From a checkpoint of a small self-supervised image encoder: 295000 training examples.
Rows from block 11 of a small self-supervised image encoder, named by matrix and row number. Each number is 128 + 32 x the weight over its row's rms, rounded and kept within 0 to 255. All counts start at 0. Numbers have three digits each.
After each channel's rows are labels from the 100 images, of 14976, where the channel reaches its highest value: "responds to" is what is common among them. Only what is clearly more common there than usual is listed. The data: numbers of one to four digits printed on busy colour backdrops.
# conv: 3x3 conv (model.blocks.11.conv.weight, 288x160x3x3, each kernel summed), inputs 108-159

conv.225:066053109140134148109132106091076151090156132074159186095079116138167121122144156083057113089077112099119118081090137126142132041030114113067123094112164118
responds to: length: one; on a plate; white ink; pink ink

conv.50:154178106135195123172105087144149072161118117152091164126119115148143149151126111169067101125087164128071108116125140138140114148112100076120096084091156110
responds to: white ink

conv.124:130111128124079075123129161139052135104091169162138110015148097106072151118124143150134065146058100165148129105117126176099163143089131097120079148193123109
responds to: length: three; the digit 7; black ink; the digit 1

conv.25:140139167152125050130154120135119169096100180100161142106159115151103133104143149125168054106045090177146132109077143104136164100154091085132040146180150093
responds to: length: four; black ink

conv.170:140153119145136109124100124156066116134087130114011099086123094094082131104117094074147140119108141068107176114148149072112149153129171081093110158134135154
responds to: length: four; the digit 6; white ink

conv.66:137100178112114159152110123102128083123133138188160091099127107120180166141111126146112081130132126099061097107167093156128106141095154104078175125070140082
responds to: bold; length: one; white ink; last digit: 1

conv.140:113117141161170180165099165153129139142146183146173158051102108128137172150135180140121145146125160121112161059146116180158158164093170104161161140159143136
responds to: bold; length: two; black ink; white ink

conv.108:172180146113103088087104108079109159120109144084134090144131125150084114089093130129204092136140112142146164148075126096117075099160148122143079144129093129
responds to: length: four; the digit 8; white ink

conv.85:134140148112082125095128136156037152106128157157137081084134110047061120113109115160153067128065136190137131126112109131158158142122134094137063143155127105
responds to: the digit 7; length: four; black ink

conv.217:110107083127119147142118167127111140121112193155170130062108063151119180131140171163138124143101131133108135049120123147133138147086170109152138141171112117
responds to: bold; length: two; black ink

conv.175:127143150168168112119157093129090095123104140134059171130118181163145087171181133104156122101068137086081182151102133104136143108145156059122087131103171118
responds to: on a plate; length: four

conv.169:068061147124085110085130119110099130082167139060167097141138149151088126126092157112125091109123092117133145106122081089070124110136128126084106136123063116
responds to: white ink

conv.173:142143122127080057069148115100064139100076153087067122134144112153111103118139100053182139102146106115144176157109173077128109091172148148137077147160172118
responds to: bold; length: four; the digit 8; the digit 0

conv.188:148133122105104142082104144104092113136067157166072072064150142116094116119140077101160127101118168097110115105147074121121114155111138106103124138141106146
responds to: on a plate; bold; black ink

conv.227:133153091103105163118118097081185129154119073094086109185115125093121106066099102155109127139146146117132135141088113132133065104200123162144119114077107109
responds to: length: four; white ink; last digit: 6; last digit: 9

conv.193:146150133083131143108085136121109167162146124109102066140108141079102140081099073113097149128167165122179082164158131123148102156090108139128147091149109183
responds to: black ink

conv.41:135118166114141149078129131082115099133123076093114117166164166075148041065146117099142137083135163066085156142104101144115089144135150116145127169125112117
responds to: length: four; the digit 8; black ink

conv.262:155130137156084049114173129149054181101095088139097146130122095108119082126144149099177148122087090187156181158118173091145122109091122131098081140128095170
responds to: the digit 6; last digit: 6; last digit: 8; black ink

conv.183:150171109062116135142133119121140110165184122110103117154120088130115124097133083153135084142137142120117092093106148140109113128146112125071110128113086121
responds to: white ink

conv.271:148149161161159163140137105146075167146118153122066191130140118092167124124162117094135141085099176145104150132098167094205126103133150083106132143114190130
responds to: black ink; the digit 0; last digit: 0; first digit: 0

conv.243:094065085104117126135127109125130135125104101129102130101061104098160107141097122105014139091100120128124095135135142151119120120000084129089122047077089132
responds to: yellow ink

conv.171:111122105100147185163085130152209083169155084168120108165142132123122124124132122120085188158193152084116083107161085156067138176133108139144210126127075150
responds to: bold; length: four; the digit 9

conv.146:139136091075096148104157125087101123132137118060121146147166090093117112072143080143130067116106123138118100087090149112118065114120111144083078129111122099
responds to: length: two; black ink

conv.91:109145086110175197206092131175181110203140159144084146132141109114127192132129109181061131158117198117091084085134117118123138157152106083139163122157117134
responds to: white ink; last digit: 6

conv.75:105112125058100126139091124111148179123105120086118108124086098114129145084105080128072148135152114127173046127157114112129068119024071157057123072123094140
responds to: the digit 9; white ink; pink ink

conv.229:124138085108065125109172135140089215112101161122134161110110081104115126112125119138135108132086112217169114140085171107184139094153116143159072134149128111
responds to: black ink; the digit 0; first digit: 0

conv.93:097071059140122129111140111083134138138137067074129106171172105156121105080122141117111127114148124118167133113136111099059063074129110175133140118082088167
responds to: on a plate; length: one; white ink

conv.256:127131123077127179151063133129118117153149154157139115108146118082130169102116106161048097114109143106077059102130080177103118155063122076113139092140094119
responds to: white ink

conv.73:145141085104101033166120177125160128125075177121134094140131078168094194076128119163177135169157075128118138103158148100067123135114161130109140164186080148
responds to: length: three; white ink; last digit: 6; black ink

conv.191:102100030092150098164135171145176111090092145109080111157154124150124172114138078147128134141070058097086110078116183073081112148125166104111104157140114101
responds to: bold; length: two; white ink

conv.212:080096083110115167115149127154094165119167156108156168109149108134139153113119126141105104106068119182124076117075120111152159094174106096172111128157113100
responds to: black ink; first digit: 9

conv.131:137145143121154120114106120075084113132196164088137062148099169123125111131133096085156119106134164087086145150119131075154086131139175074117131117122154132
responds to: length: four; white ink

conv.137:117099074164161123157137097151171114155133050116140136159114135146149124163117153147065160154138121121161121134136127152093125142063100163118139134055115159
responds to: on a plate; length: one

conv.7:131147144115146119100130109123089090109150127123119100146104174156132088137125091079153103104083135095077129146140116083119118144172130067138094126122103113
responds to: pink ink; white ink

conv.241:150130143140127082096128158127087104127124055120108101102196126082112064092171121101173150138175131086144153136160120126076127176113119132127150190156120148
responds to: length: four; the digit 6; the digit 8; the digit 9

conv.258:114123075103090081072153130139046113089128084182098104140118116085112061125143119137153103107085086151123110145117141128115137134112124119134070143103070110
responds to: on a plate; length: four

conv.162:140154136071141157107087131107106180151139128096131100108107111125110134077111091094099161124172151128177052150158116098154090125076105138093155093153121185
responds to: the digit 8; the digit 9; white ink

conv.30:118101107123082000108149134147046137014102150111119144098130111138071123137128120104122068123050029182155100116136140084106148123109095110091033142137103088
responds to: length: one; black ink

conv.192:147143119142115115170146163143141192154124162108155171120123089177112178084135172125142172160176129163208127139164176134131131119097107181071155135177120182
responds to: bold; black ink; length: two; the digit 6

conv.95:130147073147092154103150104119089152141080131126112110149111071170107149107147112097134123125134134137146118109140149080149151094189099163170131128113130149
responds to: white ink

conv.47:143100112148112123144136158162070177126165145152171157086122113129129171108118171148101118145127105188170122135167160147118165115057088130130146138147109163
responds to: first digit: 6; white ink

conv.211:120097086088133139094120071100101132138127092099091162118122108127149101101131102080050119081105143083124075106081123112122109107051089106051128093136115153
responds to: white ink; pink ink

conv.127:126152094103141056151110139145132063090083138132080121151116109164100161120106102160139097148089052134098122122126150106053071178176127108154072137116039068
responds to: length: one; white ink

conv.59:094081142137158187104091118123068159129204145094194164075133130120152143122116163160059112085072158129114112119114090121135151112024113058113146102139153140
responds to: length: one; white ink

conv.122:113121092128074160107167109109119184109135140080131171188106096139140131122109148099132124129122098194173125137076156117152118044193080177165116108107112120
responds to: first digit: 9; black ink

conv.267:159151144118097085098138123119025155104087162123130106093149091103081121112132107119166043114047117163130117100080128097152133112134124074143049120147152115
responds to: length: four; the digit 0; black ink

conv.113:165161125117116129099066119112141111165171108092115064177126149123072120078082102131154142143174161078114167140119082109099107152159156120141152135127111155
responds to: white ink

conv.36:151118164131120096131110158125100119130148156119144068061142136099107146142129127121171105134137144119122145132165101111115130155107164095081138150150114145
responds to: bold; length: four; black ink

conv.250:159184157083094163105089127133156135144189106131174083174140125078100118079106139165139137158182128114160120137135115163110132165152133169178151159141080154
responds to: black ink

conv.197:123092117178121146092130105112082157124187095105192110123165147106132099085125189155072092096114127152153164153119107152105132117092087135155129117114124153
responds to: length: one; on a plate

conv.63:105109062105147067162121135135146064101093095112067137141114105155114142125116104156075122141091066130099110115130155084038072165128090121128097109108058099
responds to: length: one; black ink

conv.27:154165084086151138200092148159147090190127162130095111169175119143089188096151104183129116190133161111095089074109136082061119172191069079166156133177067160
responds to: white ink; last digit: 9

conv.133:145144084141143155164079094092161107203112111090067112106100106109128148094108098149101132135136202059089119098129132072129079104131107088115129091093151170
responds to: white ink; pink ink

conv.87:152141108138114103138118157123069179139104203114155118044113091114094173107118148134140088136105143178154133103125141126155126132105143108104110127174140147
responds to: the digit 0; black ink

conv.144:140139105122106122076102127074076151119139119045079057140111136086081107072084097065097115125138116128160137146121117111133055112119117127136125098154118140
responds to: length: one

conv.157:066033105155137177086112100120090140143153113124135123086084101102143096134102139106041119074137183129141119130163127140168134117093122140078139070082166166
responds to: the digit 0; white ink

conv.29:156154091083126155120097133075110096173171092078134062143165096133087121045115080116147101134157175058075112079110106099106073146166128088172151134150093164
responds to: white ink

conv.249:146170154099067147111128144148105161126132161151142107103139104070084125082109128181164095149105133177149143135094131184138156157167142129167082165170108113
responds to: black ink; length: four

conv.167:069054160161130136066115090105037144079193113092194136127128155144145102135114187168110089083084106126130166128114105086109127097091114075133119110090089149
responds to: length: one; white ink

conv.280:146119164154136018121153150138083127092128100132103119079216134094103077127172116110159104132118109138147142115159122079105142162097105101045114171171155118
responds to: on a plate; length: four

conv.120:107130064136060152096080078170140119129125139185092045132090075099085114168038109103122084117131141155113109122139108135145195130153105125147096091085108109
responds to: black ink; the digit 1; first digit: 1

conv.161:040041141138117156050141098101084172103162135053144122154152151149118102102115156106096104065110131129166148124114091101105109091112117131097108126124083141
responds to: white ink; length: one

conv.107:158161099124108155156120163146109190162103170146121132080100093071116169113115133141117141157145167160164140125137154163185134148132148155118135146166130155
responds to: black ink; the digit 0

conv.8:104116072110088207132139085104185144170121068131085143151067084073182100111113107132084146118130168125127107146110148166141090069161061157162127065042099148
responds to: length: three; white ink

conv.268:060042188168151174070127098135114164116167148085148134127136182138137098135120165112076086063128177131156153133137079129166158126096118114082114113129169137
responds to: black ink; first digit: 8; white ink

conv.114:140149096123138094145106135138122079107130110094151097179142148136089151094115165198144135152118074126107172136153166100020060178152151141173091135125066111
responds to: length: one; black ink

conv.132:138132145101103149077127129086070116166186134092134088138137132138101104113132124069180128111163166057107150119113111095115115135198176104124173162148110172
responds to: white ink

conv.230:122135095109099152082091089100093120119147122090129098148157103136066103084103098131111037096064136132112102095080053112131107092136095074122059108110134100
responds to: black ink

conv.110:154170169063069110109078148116114151106163121095201075143137114089065150100098140134117105150176096142146095130136112122119089151115117149153126146161092128
responds to: length: two; white ink; pink ink

conv.83:130125092088026155085119094062100136116145101087100071166095077083117126119080093111086068121141104146144082123088111129146062038156084161172110092073089099
responds to: pink ink

conv.179:079090079112093098114109073139118112096096140142113134131068095139113133138077116130060072086083101141114078094087109127116160080084068117116054074082102077
responds to: black ink

conv.149:107123069093086136141112124085167108123089099144154097174112080163112150071103137126148146137158092110145103079123121137060101074143081178175135135090066134
responds to: on a plate

conv.18:131156148089135105115129108114082160128168125067108138141124104129082112106143077048136107141137133138153106123114143061169115092146110103079097128128164139
responds to: length: four; on a plate; the digit 8; white ink

conv.261:072085034134126128095147119135065144102150137043087136120139123139136151111128100099084117096057090139146151141089157129108140090110115136131098132144130120
responds to: length: one; black ink

conv.224:114096092106100153150151153146133137110111149166090127095109093066171154164126092144092121119098123175108087109130141146155155112095137129129127118122102090
responds to: first digit: 6; last digit: 6; black ink

conv.198:171170133130110137153112154129107206172113150125111141093086107080124162092112143120133165154175172151173154161150161151196113131115145168111138146152139183
responds to: the digit 0; black ink; length: four; the digit 6

conv.251:079091070128085141113104136132108098095086122143079101116156096136083143112107105115103069119084099127117085088133081127101150103155094117149117129118099087
responds to: length: one; black ink

conv.102:127102107115066069118173150117045170081073168119107127052135090085112137113141117107131069113080087193149109123107154107140126092106122118086073136146125109
responds to: the digit 6

conv.270:121149113100069182085104110119082172135121114104066092155090118011088111090094086099098144131129138120146140140110125111183117102151120147147103113110128146
responds to: the digit 0; length: four; the digit 6; black ink

conv.235:153135115118150076168098124095116134150085142113115157074088093188138163095113099118129140137123143121131085120128158019132052122085057104056118048131129158
responds to: last digit: 6

conv.40:127104094094071064115123139083099082093146110068128099145134109131122129100116110065124094139140067062109128103130138089062053126136110143113115123139082117
responds to: pink ink; white ink